Weights of a small image autoencoder: encoder activation silu, batches of 128.
Rows from block 8 of the encoder, named by matrix and row number. Each number is 500 + 25 x the weight over its row's rms, rounded and kept within 0 to 999. All counts start at 0. Numbers have three digits each. After the name is the row's rms in percent of the matrix's.
# convs2: project pointwise conv (encoder.blocks.8.convs.2.weight, 96x384x1x1), inputs 288-383
convs2.0 100:478519474505508518514534533494511514485517494513452469487567506496498515502440498511503512559506471513449539505490521513505492450500522504513512450491514503493448503460463517511514511523494503492491571518521497468491475487499478494507491451515503542474480500458481496523547528521511515503
convs2.1 099:465488470479471468526532480529476500528502502474542441484517503494443486504522456506474525503528464481515525528535503454512539492476477501534458539473478492509508490565506486524481476499499531522528478466493481547511491508497494549501495492507488477454469513533524477544507535568529504516
convs2.2 102:487523557481494534480470501502505521516504497458514529566502508488495513577466541539500513506515499546520494503525493486489475506460483474469498496487494498483460521502506480467507512510508503491520521502495535533519504518495519472510495502494493464516498526468506536526508499430488473455
convs2.3 103:486526485501511471469500544519495465475473493481519542505482518493482525488515511518525493461527505492522490479459495518488499509522490470510487578505465495504481473509457525477478479510480508540546482479484480481504477538513470489482503495495512453495464500495511517532528493473517541502
convs2.4 103:485538497517495509512536547477506506483457514544502452513461516491497509520519498431496541478514521499473538501559516473479466525536522532472494534474521488485508518525520453471458519526458491531520481505426462515528490548500492475488543498507517507481533524539473445540495500471465471512
convs2.5 096:496529494504488505486484532520480471469487501478481443514467508545534505508476528507457438487474548469472540521473504529487512507502524454471505457491480503507484496530469535524525518484491493535479446507484498537515549493533495466463525477519513462462519510491566533469484498481521509498
convs2.6 100:485481569466501480502573477497492512480551488554521514465452500522523509506531452508527511539480467537458538522540510517527498493468548533491496473503516553523452489521496504528537499515526476450502465494528509452482476529496518463496473498488498487562522495489480468493499503525564505500
convs2.7 099:535473473487494513492536513492501505510526496446474468506483491539469501534505534451496483493507531478577495512525498512499490510500509524517574501499514525509510531514485478522491516504505500496471462496424514497515451557509483519509485535516504510504508499475492527541478494501527481492
convs2.8 091:489497506511485545507498481470494497498496498507510485495494486528581518530451497485485540536522470488535573483461502465492485460497490544495545502485527512502532522489507551525444501515480467527466499456487475500507492484486471457501500497537494527467532493496428503517496529484525534489
convs2.9 096:504496507515489447524438476485475487510516483462532508514492500521503505563501505516527508552531479494482549550535507493479483457460464515491523489502482506490497488545459541489507536491500447456483534509497483479508470497494443540474485499545493524455472505504507497511526531517507542524
convs2.10 098:474459503522488540526488480494503503462521510484540497567528477509410504467487531463450525478503507515500499493491504507506470507481526460506542512493499428477480573466527436472485496467520512509466537526478518490484506485533455477489529507507512515473500511544453498494492491475437505491
convs2.11 104:506539518481502573539521472503444499478526505524552521458517501504549492490487513497434561480482513532529446516458491497470527531540514504490460510476483523497502489473499430500494501499509518477503526487470468544528510442509490522486501503505492475492489488514509497506458505499498484480
convs2.12 094:519502508499507490502537458477466531497524508479524488467503516512554483535533483535466496605512467552520454505466496477511470539501459534505438515498478491521496488496477449482477510483497478515517504526443502477492504527535476480498517474521502503550490509528469509525454484461451527513
convs2.13 096:518482558480488515489515521501494466521496495488525508510484513529460516519482481475432523495517502509481480498519505502507503498526526482498457495541480468523506512539479516521518511533560487491482528506494489517496500516477444478487502503494498507486512504468491478470505545538521531508
convs2.14 101:483504549581500498522491486494513494511488490491473521488537471522467530498485491517452519563514435509479460518520507504523464523527475496528460501514508502521503447446503507508522522501481559523478496503474477524511497517486527492482518520538510479481453519483519504483519514502509482498
convs2.15 101:514496537516512505539524476488489534534550509511481513459517524490515522490491492477527506516517554479449483514495506464527461512510519473477462494514491483510503515516508479468488468502487501471541465498470506522470461497505463530515526471509499554480493507520501492486485503432518512495
convs2.16 101:516468500459460485492528482509489515493460492497503523474500505494542486495492522515475465512486475513488538511515487502474485522509535485543459520506494551504515461487448496524494508485506454508524462479513544572488556481518478500492529514485502494497499499473517516505526524471485500506
convs2.17 099:500473507568513508504517527471535488517485513545516454485510510538489484517510515492457508525518468482495515494511504516522494477484540505473547477510556531486485536439511513475506491481518507448535510498494493522509505476488509522499516457527500540556478485464531550463464518487515520509
convs2.18 099:510539482501491460478460479482527518511507466498505502505487495501506518532467491487446501552524484496476543546545482501503506468500479514536524508498475518491530473499515524520482495548495488448526524484501475467519507472487552513493516497548502511504522497496468494473499502578524484491
convs2.19 097:513528529548505513466522534516492503525481504528533476534560524531435472489505520457540476560517482541478465523491503481507495539534476527500516485474504468497494478483466498482521512498519504521505466504505510438501505511484483469511496474508489494503513515511474492496500530550515469500
convs2.20 097:524539448527517508481513518496498511526503499536473490490502507490487530476522511504532461512493534484554471521475490521518488513568518522490444513524489520506490521484474482502499526412534501484506488497511486492483489537510525502495518517525499486476480524471492532458562486458510473497
convs2.21 095:490497506487516442514504490462498480490499502530487485551445503499509522525460548511436521544465499468485530497513483506499468517513498472497497465542530515474522530478487515459516515474496501516475493482499490477522492522535471466503522539498510468536454532484540485544496501418542543521
convs2.22 093:522504477499488537507449517510436477528501498492517463499508505518529522528474485491470485541472527513502565487485499490495524536474451578506488547508483504519497469489507504501460466495529500511545545521450499483499487508520538537495470550518489486477526505501505465456483490496493461503
convs2.23 093:525477485504505432519547523507507486475533494529500494525501498493473487501516479501506503535513495494544460536503500506482477495511527484491518490526469497478521499491499467512513511499474515525575505482503446468509471472500494485482545508546483485491467504522550516489443494465494481493
convs2.24 103:508490492485483480483530524502481532520511518542513478500523513490495481500498509512509521527514531525499509472506493472489489529505487495498567456513558451500510515516481462498476537484490454500468550516513524495504472525502501522489487484494502541507483472458486526479531480551459499534
convs2.25 095:501512515460461476453493465498530516470512511507507487464491494530526454495524478492454489508507485499439466526487517487471525532479504482469477507559528509490500511503510519527483495502537519482515478522483491478531460493468438459514492481494500540569486466460461504479469545485481509498
convs2.26 097:502532553492511499513520490483486480521463503514486443483495503503491506495486485528475492525495476495503468493469512448482469543494461477483561521495484498484471434527526505442498496523524514498485478514535486551469493528502539460517502452504493468502492514493522505494584526448513519503
convs2.27 100:506485427484490528517533497490536471494465494446543508449481481528499480518493514568475496480513503473511528491486505479480495503495513542548472499481495498493497552482496512489483509463525501520483486489455493483510468505480462518475487457503511505514491491498502511476511497485434478490
convs2.28 097:496509508548500525519497489498456517502438487493510500489494489463452482504486502496538468493512505483471522505483482487494529475533464502517446520505527508484512446460495477484507501514498488515460510504565508479470515497504473508505551493534505505455506482478525482483534519478499527494
convs2.29 110:489516536476479443514520526478489489515480505511518476499466521510514471554445499499522488537503545461475486523477499529517485517510504482476516513478488468519548515501476502510502461543489481491509529521520488466499555476481498494519502483524485442535488483492490555464530486528539504510
convs2.30 098:477475507485492496501454503504498509495543508542532517504518515537456509472447495505496486511465602491542473526549520515512490527490459469455466490469519471484516507495510492471502500468476508462463490505515512455519520477539546495506529475472503506485520509506553495514493530463499511482
convs2.31 101:493493487524502473487507523515512493493451495464503532483517472505518500504524465481436488475540490457465513481529483532489495434471458481527506511525451513505470498492488471477474457561532485511480489492540508503497488493521507481493479538522492497465491494480474539530511491501548471488
convs2.32 100:485508471513497475493527518513501457486538490514462493474457509538518514535463488529538509494531489546521496438503511489489527489474525501485464507502465519513489509499547496458518491541518493522536539499502506466512488523512466526494496509497480462533502519520482461535543502516499477505
convs2.33 098:493483459461513503491491486517477484486553509486475489480514507506454500517516485521508491479534540539452476499519497477507535536522529456472541503544512537466511532526456526497542501508475470512501501498531517498505508456481451525530552526537490466534486459479551523444510493522546496511
convs2.34 099:483480462457517484473541478473528502529557494487444501527503507484476507485523511489499497508458497492459490487505495471491529497497479485535506520492517494524445474497428528552541503544510545520562531502544507486512455513453505524532508494509505530516498528538495511496525515548524506482
convs2.35 099:491474502458485480439536482503453463488461496502480528464485512492478504471488523506503493475507513501504511487458495453478514488509545507499526503515528495495464497540495542538434502548510543517465520508521506550488499515538493515491447520481509534494497474465480546526565536485473521502
convs2.36 099:505528533504521539436513508538492479531513496484494472530516497469459491532527491468480500463496529467508501516500487457510517521492488481462466523506484520535518493463488514514473461536548459501485532486561494536491502497496511491500539475520500483493508494463510515512505484512495526495
convs2.37 105:472498427435520536519490487493519497508509496496483509518464516455509496469500501484462507513485566523540492453487491433491498516491472469525531527509486515481470497477514501517488503496476538529508442518514488489514510477501477511479509506518505523465467485537525521472531475477475469493
convs2.38 097:501500415486507496555477518457504484487505493547540490512567506488477519461497467466517490500532520477474511490510496510508463489480516468551496531456496462480487430494515491460549509472488473475541509490551475557472503481503530487484509498520506471469497501555497528493492502472530525533
convs2.39 098:486485494513497492475526468536495521493519497491486495500437490496553494521507502517463477451474511542554494502486500516522530523478528525448512497459506558501516498496543515491497498483492495548523489484455492508486576467480513450458528491485499493471462516487485518478489468550515447482
convs2.40 109:503486498494484541510529468458487503488496495505528508468475505526485476495530486485573539543487501464547532522504489518504500501488471494483514511550525506489451493501526479455504519518561478501531546476486454479497488502515470525478488478516484522508495465508509539478486472509503548495
convs2.41 105:475493475489497572486495453492486559487475502507492505485476497492457482498533517500470508512512521530516505482527494516508484513503454516468499517461484519490517495534515531510554532445480517478509454478485494547498480501467473495515461518479503509468508511469506488506500488507512488522
convs2.42 104:510505473479516459503493449497487500501501507511499497495503532490420513513465555545521495555484526546513527466523496472508498517481499484507497506517503496522468468491520509500459527542492533505531510480530520505494542502508484512501495488468480479475520475513494493457469494503541484500
convs2.43 096:490484538486503487496515494489496493494512511523528451515560482514475485501484484495507558488502555505498490530516499529507486530513497481475559534514469518492486544503526482493441510464529550445540538477472525471514472492478502521476464505488494544497486504497536505529461534516536498482
convs2.44 110:510516521555488540475510481494467513517542494475542515428508490467592490448503501491539490490470458525528481473481486524529500482565521486551502548462531511485505536509501449521438514471506482477485524493506481516486511515482492478480506475486503534460487507494500494478529510507490523512
convs2.45 102:498489515518493499496505476509506506540537515471497448492514513493511503493556473502496459539520536479450522531524503518531516510526487517503504514553510507502518504525448487485478492483515496469503449527488528590486540516472522485502497552482510494530497505523485461500484516489438462515
convs2.46 096:493505456507504532463476477520476528498498514501466497508500498489500493488529498524483471490480554485501464546527504495481508503484460491462509467538487475462524520492534505556461520497448493463491493495523472456494527495441495471505462492510496515486488514453522498482482527496500555479
convs2.47 104:490462462542510517563503541499516514505465505466439512533457537494458491513493483567477498471523506510508517518502511532516500530505526442428517468493530521485530480491492484524518508491507507523542480473450514583492502528535492425522504463484500494514483514509502484543487533540487522530
convs2.48 093:507516452476501491498484477508483535489486482483453493472471513492483469500502499485582462505494501521480498464514491506507489492487518502560495550530513527467512512533522449491505481441508498485511470510497473485522509535499506512540479492514484504483475480486553486481542554494535478515
convs2.49 100:511481484507491493507491491524541448502528521494533538472528512529558489505505488499496451482485498498523464485430515460461523486539513507496516483455511527525503524509427523490536501523535487531480488502491500528494423500501513534473490508490510510491550507492498515481517540474442529515
convs2.50 096:493484529526489455482494509503550515516488517478480470564552511512534532492530443482501433484494504463559479467427500503516524522514493531502486527502484504512507501508453523460561502466461494506526475508478493529497503490491509524497446454490507473535501502531484543479475482500504500504
convs2.51 102:503483490539490504467486518538528477501519506504515478508538455449486505549529484465523453475483477500574489525526504480495532524501490481526494512564519511491531481503462557505517494503536503503548475497491513483483501507481548500492530479528518484485501522486498508515519472504478462484
convs2.52 108:515517493472523485545491500489500497509489484457523510483500511502472486483476485505478529513488494542489480451554510528490527487510469543456511517415525540509481508468518550487532518509506519535503468471484494492517487516492495506482476476490503497509501509520511539509551462443530512505
convs2.53 105:540491540453495484507515488510505481484512503490508508495494512527535481489470522499497535428469510514514501494494502499499506508534446483478503466542485485501565532548497507482488475539502468523498513503513497528471554498512449508495533472513488466542519489472469503462496484511517508479
convs2.54 102:501471513498501545496535508501447479484509504597492531479491508520465505497489516488504501466482463473490471492535498526534538456450495499464512480480503492516531492469484554521477510488528528545528510512510526491521505476471511442480519527488496492541502524512459494505513494461491507520
convs2.55 105:515506528461508491503495531496519496507466495536445501493455490515494517489510502521491523494521477528480517502510508476503479474461504522456473484465506498493497483472477451510455514480530494458505516516458503494490482479501465470523513488508510507481524459523523481540486529517473498496
convs2.56 095:529516466467500517502519524535468470483406510538534447516486478501482480502488476514505438467483510471540458473485500440495549517474492526511483543458490519503483508470497518555508528461479503539546441511455489478466512523489519520488483465486489480514492488480494492506492493460462440533
convs2.57 115:493514508532501489455486513486504492494500506502490585528488515522491512550485511483493503487515519487495534516531496517501504485496494507576486521539532503493511474530495501552462508523530488517481549500513492504518436499530544524485519500466488484575475502490483483503481507526471477519
convs2.58 100:509528503489510413485550510530499484473527491485466509531498494477520512482490516487490510513501548486538498520530503479494483534509531524533536466505516462515507473540496514530456502488494475507473510501464493469486497488490477447506507473508516485556519501484511452490488504508554532502
convs2.59 106:493469446532513516475498482503493493443484505499515529488488513496549487538507540476534511472449491502493487521478497467527518523505521491530507500530492490497491469494480491513568509528491465485510486470476529557479532528516450538510529563460509527481477493518473511455503489558524486518
convs2.60 099:520537530570510544496497496467461543519506507494491472516506502535475496476505491542517537534488506507491472470511504520514556465531518542489501464516516536522469479469496478491528525525541468531486558483469490476505514524519508502495493503479508540431562482527529515530484531507504546510
convs2.61 101:502515559526494468516487526504489452495524523529463485454497512520483488522474485532501506464488450459476481544538497492518481512511514476469509477527509505510541471519496508501508548448474471523477488457524510493522436514493504480488497498506502494542474492479463509497529491486464514486
convs2.62 096:501509512510494547500468518511539465499425491532500463503518488495544488487463470493512509536521485523496494517488507487502528455491499514489508479493484471509482499508486519486500466473500469483463458520517495529500507484475490487501502481521499523512498507511514535487540508466509510513
convs2.63 102:492501497559495500500506543511491530504463510468516541527457543544521455539514539477432509522543524526463463522545507529496457515501477484485500485510513471512435461527521487509563496523507510543470527494505526555518529533458479449508518498480498538527516523461462499517471487504474511487
convs2.64 098:496513507503498529535482470477475525462466512509486484522522474529530495503530568489507473530484506490546513514524507476494513485539505515521501523482489523482523480482457494476515501466500509493461460483488522510491497484525503491511480548492493547486482520491478552467415506488465499514
convs2.65 099:497507470513499538529488485480552468494504502486513486484503517483510472522476522517510522496490545529562480512501487534473512558536486480498560527491495493511524454536515430501451492545493521505538483509483485513513499474469522509504461513543502502511498514514502497496474435513440594492
convs2.66 098:465552508500505510524506496515479533478545519545538532534476511494516521524475497517475454576497500546438471459495498514500481512482487556463523497483485525505506497503477511503512503542455500528483486522472511470510496499521472460517470487468503501539495518480548510490507498503568506511
convs2.67 101:466462463491503495493489511516464506485445502496533504487459475490489468504515519444514484492507531476483458525458506523431528521496499511463477515530496514517502538490495512489487512454500516547513457531506503520490481506522482601488501494485499492508495496473532535495518517504481502503
convs2.68 095:466463500501484511513509499510430501497478494549488526472484490473503492504491481488495497476516487522556433497497510482451474521501530520476498494572491535479494521506511541513532490525553522464497522495487504550497479511498500529501484491450509478455488498486462483533449533501506479501
convs2.69 100:496462531525500516470516489503506511465501499526461533482470506510492500481497488474531522514507466528530512551515514533492448424510498499528534494542523477494490462549490505521508518523487485542476490515512519501496547487484497502473481488524500517481506495501505545513428482504522463501
convs2.70 094:494494452534473494495498517516502478485448508498482472517538490502500492458511501475469523506489548496572474490479496499512514534448529478515500507500488486490474509545520530519484560476531495486523463510463491480512506499486533516507532471476503536515512517524544500551483497494504474495
convs2.71 101:472481455495517523518525484550452510491462502549472496488504508480528492476477512479469473544476478459473482481487509437490477539505467483510496460492492527493493485507474486527469517514547519491465479507532530552502514510497486528492490514485503462499524499488523479512507495493514518480
convs2.72 105:503504546506482458505519485496483487498520519561545499486516503526499522516535443504576514568487538497397503531503486527508474506506530507500476482543534490509463456474499507504502467489495471495494516487512483484496458508516480551499481462507494507521478486501455494467481528508524489498
convs2.73 100:536478482458503455504517496449474465505500492518537477524538502506551498469476497516455502493490484492519501474553497451540535505504521501538487506528472457498477487492524472514517508510505496526470490499505505486499550530488504501512504502501486532475481495494530542473553504493498519481
convs2.74 093:500485537478500500476492467495469461484564512526500502506452536514516482536468501539533557473481430493486465473449490481559491516506482477455525501504471519503536473506519481507529504449503472507523519505517533517492509484498496544524482480515519523467502482497540534473468498553544457521
convs2.75 104:517544484491503519523541504533497524492474519527534523500557488491523491555540508511490447537492500508537514505522495441491491513493500537528523469513459522510500562477456569483490494452500523505506511490486491513500483495527435546508509488503512539466488468499463528479517494512525532527
convs2.76 094:501504439471512480490483525489505501515500478518518512488500469464479473499514473514481500513511509444545470526427482473494459532467492497521507509431460497478531484479518496515481482527522502474518547488482497514516489467487526456474448523484485511487447508472497509542544450498472532469
convs2.77 099:532517515476518502511505477523529527511509515505470503543477537493525515499485499510497484566541496506529546544512510496510483521471496514470493488561517501529505513518520526512471491413519507511496479493515519527496531501493515465502524523503496532524523522500520496553488498451478504487
convs2.78 099:508524510483500489478486503498510492524454513496479515495502518509446494475479505521564494507503484468482484491521509511477498496528517520514470478484492517499477490486513460505475468496551506467513575494465450470503552503521536480491487506479490475496513473523458471520502468497494501501
convs2.79 099:528482561470493460566488504530524509488495501518490482558491537552529495533478474475486481489499478513502546512474506510495535536533472533535482445505509466497488520501526525515508521488549494578506467497489487481488508545473508509502491521558486526491504513495527475491510552496479488515
convs2.80 097:528486438528483513476485467505448506473454499455520496493503488544531484507507473453545507494465491537477503488462468471476524494523484484574470518498485505502513489518473542509472513523506509556492483496499455528488499538501489537480525497522497516509498496463501503489491490469496504490
convs2.81 108:508492502532478522504507518473511474508539497490497484484488490507466520515551490496525510520506457487462491505517502527474435447511520488492484475508468491503475548494510527503526538503541491506511500487504484538478512458487486517489499483484504517486514529512471452540454498527441475520
convs2.82 096:470543475504516521543521508452467501490507511544472537495526504492498488539509477518514522493506423526540485508541516483521495497544537500523483478492502491503476496474476527486536497523570521462517543502512509499488466501526501465496477502483495494463516499506457509477483497516519471529
convs2.83 096:489519466511506470498526536511520504513493511530449514481493532477444489507512533445501485467507508496493522488527500506468532536523503492530506511536507497483522552510502535479505457498522508470513515503494477472494481468486502505494479499491505500506472510486471459484482520503510485506
convs2.84 094:506522488509492473499459489503499520504485499492495554541471495509540521496500513515542559527496524482470490475529504461505472502497519553456505455475475547479485503498509532552497483488476544541560531515562475537495473486494499525543523505523494501496522506474511465481486493470508523515
convs2.85 096:519495471540492496488485516458469491559518480459453489507492497510515495521502506523503517524478526469462461491509488528496466478501565478474507490533474478509487518486488593496554486487470535492503489496499521521526503500465526547479488486508491472530471484486522457473518493489504507494
convs2.86 096:504499519499507483446530469484536491513492498516523444526475500517439507478505524532518490533503490493443463496488497468483473544512484522518470451572509516496475470540502531548518512559524461525496515500524478491498530547513464509515506490529511501483496524523543515471516484489547514516
convs2.87 101:496489485533515512547539563494508518497522495571466491503542508468453509492517470503483512514526498459537494517524500496466484499541511495488523495541503550530499512503493435529486469521559537498537476495491526499510466489505543526528483509520502499463483478525451499492518499499482501508
convs2.88 106:492492463478524483537521499509515437492552503460464504483504508477494530486500502513496482569476536468520453471476491496492505489508528452509505551482498476509483457544524531462500509476480541521530471505532498495489458527500530456524544535510507508522462497508490487504496490567531526502
convs2.89 108:522522513526510467491507495475468509517535508524486524500484501478521475487498500481464504495522527468470512456478491553495501472490506474513507500499490498519485472486480467540545504453546508485522540488472493482483522509489531507518512489462500531471494496483494458440463460516531493505
convs2.90 101:514495494523508532492507491526521449488539499543452522514474485472475507514564490527468487466509443534518552473543496475507482536526537489487492501528489527499530478508468486473504544453487490485506475485513523494491492479497503520502493479515515492530514517517519506516458498536539498535
convs2.91 102:487456395493517540523557512509478521490478505512480543518478481489527464516516527501477489436507552476474502479547505487502542516487510517477460491516519498496482493528437455493552481477525497519530496512505511499530508516494493468494521535504510478518522490531490526520545480433529513483
convs2.92 109:498473512517502496492477488526496540510567499524526482491558496540471523497495544497515486512496487498482516480516513490529490519524517512541476493546499514534504532532500503540483523505496489505444490487522527489542480486521539495511521528516503497527524508466509455521480496541511482519
convs2.93 102:498486544541521513530492468531497504514508502517456540506482522483485531468508517501490519435502545445490485490493499515474511490498473503473523494522523477494514540499494548503498505495487498496508524508439494489504468467478460515493529543514505549480467540505503505502455521549465502479
convs2.94 100:502552493523513476538509503536510470517546515442549511529458491529517517498523504471476483473509524492500505469515511488475500506557502475482479447488518502485487479489489456484462542506506459545528503513517498520505490539499509480481516528504498509477493514534524495467483501493513467503
convs2.95 102:523473396517503501514495476502502505479425500515499456482448504516487516534461520526517499467489461517464526554490480471476490467478522518434492507483503504515491506494505544487489484460475470486472500469518501563469513516462525533507505553508504453491482509484498466526509465496517542486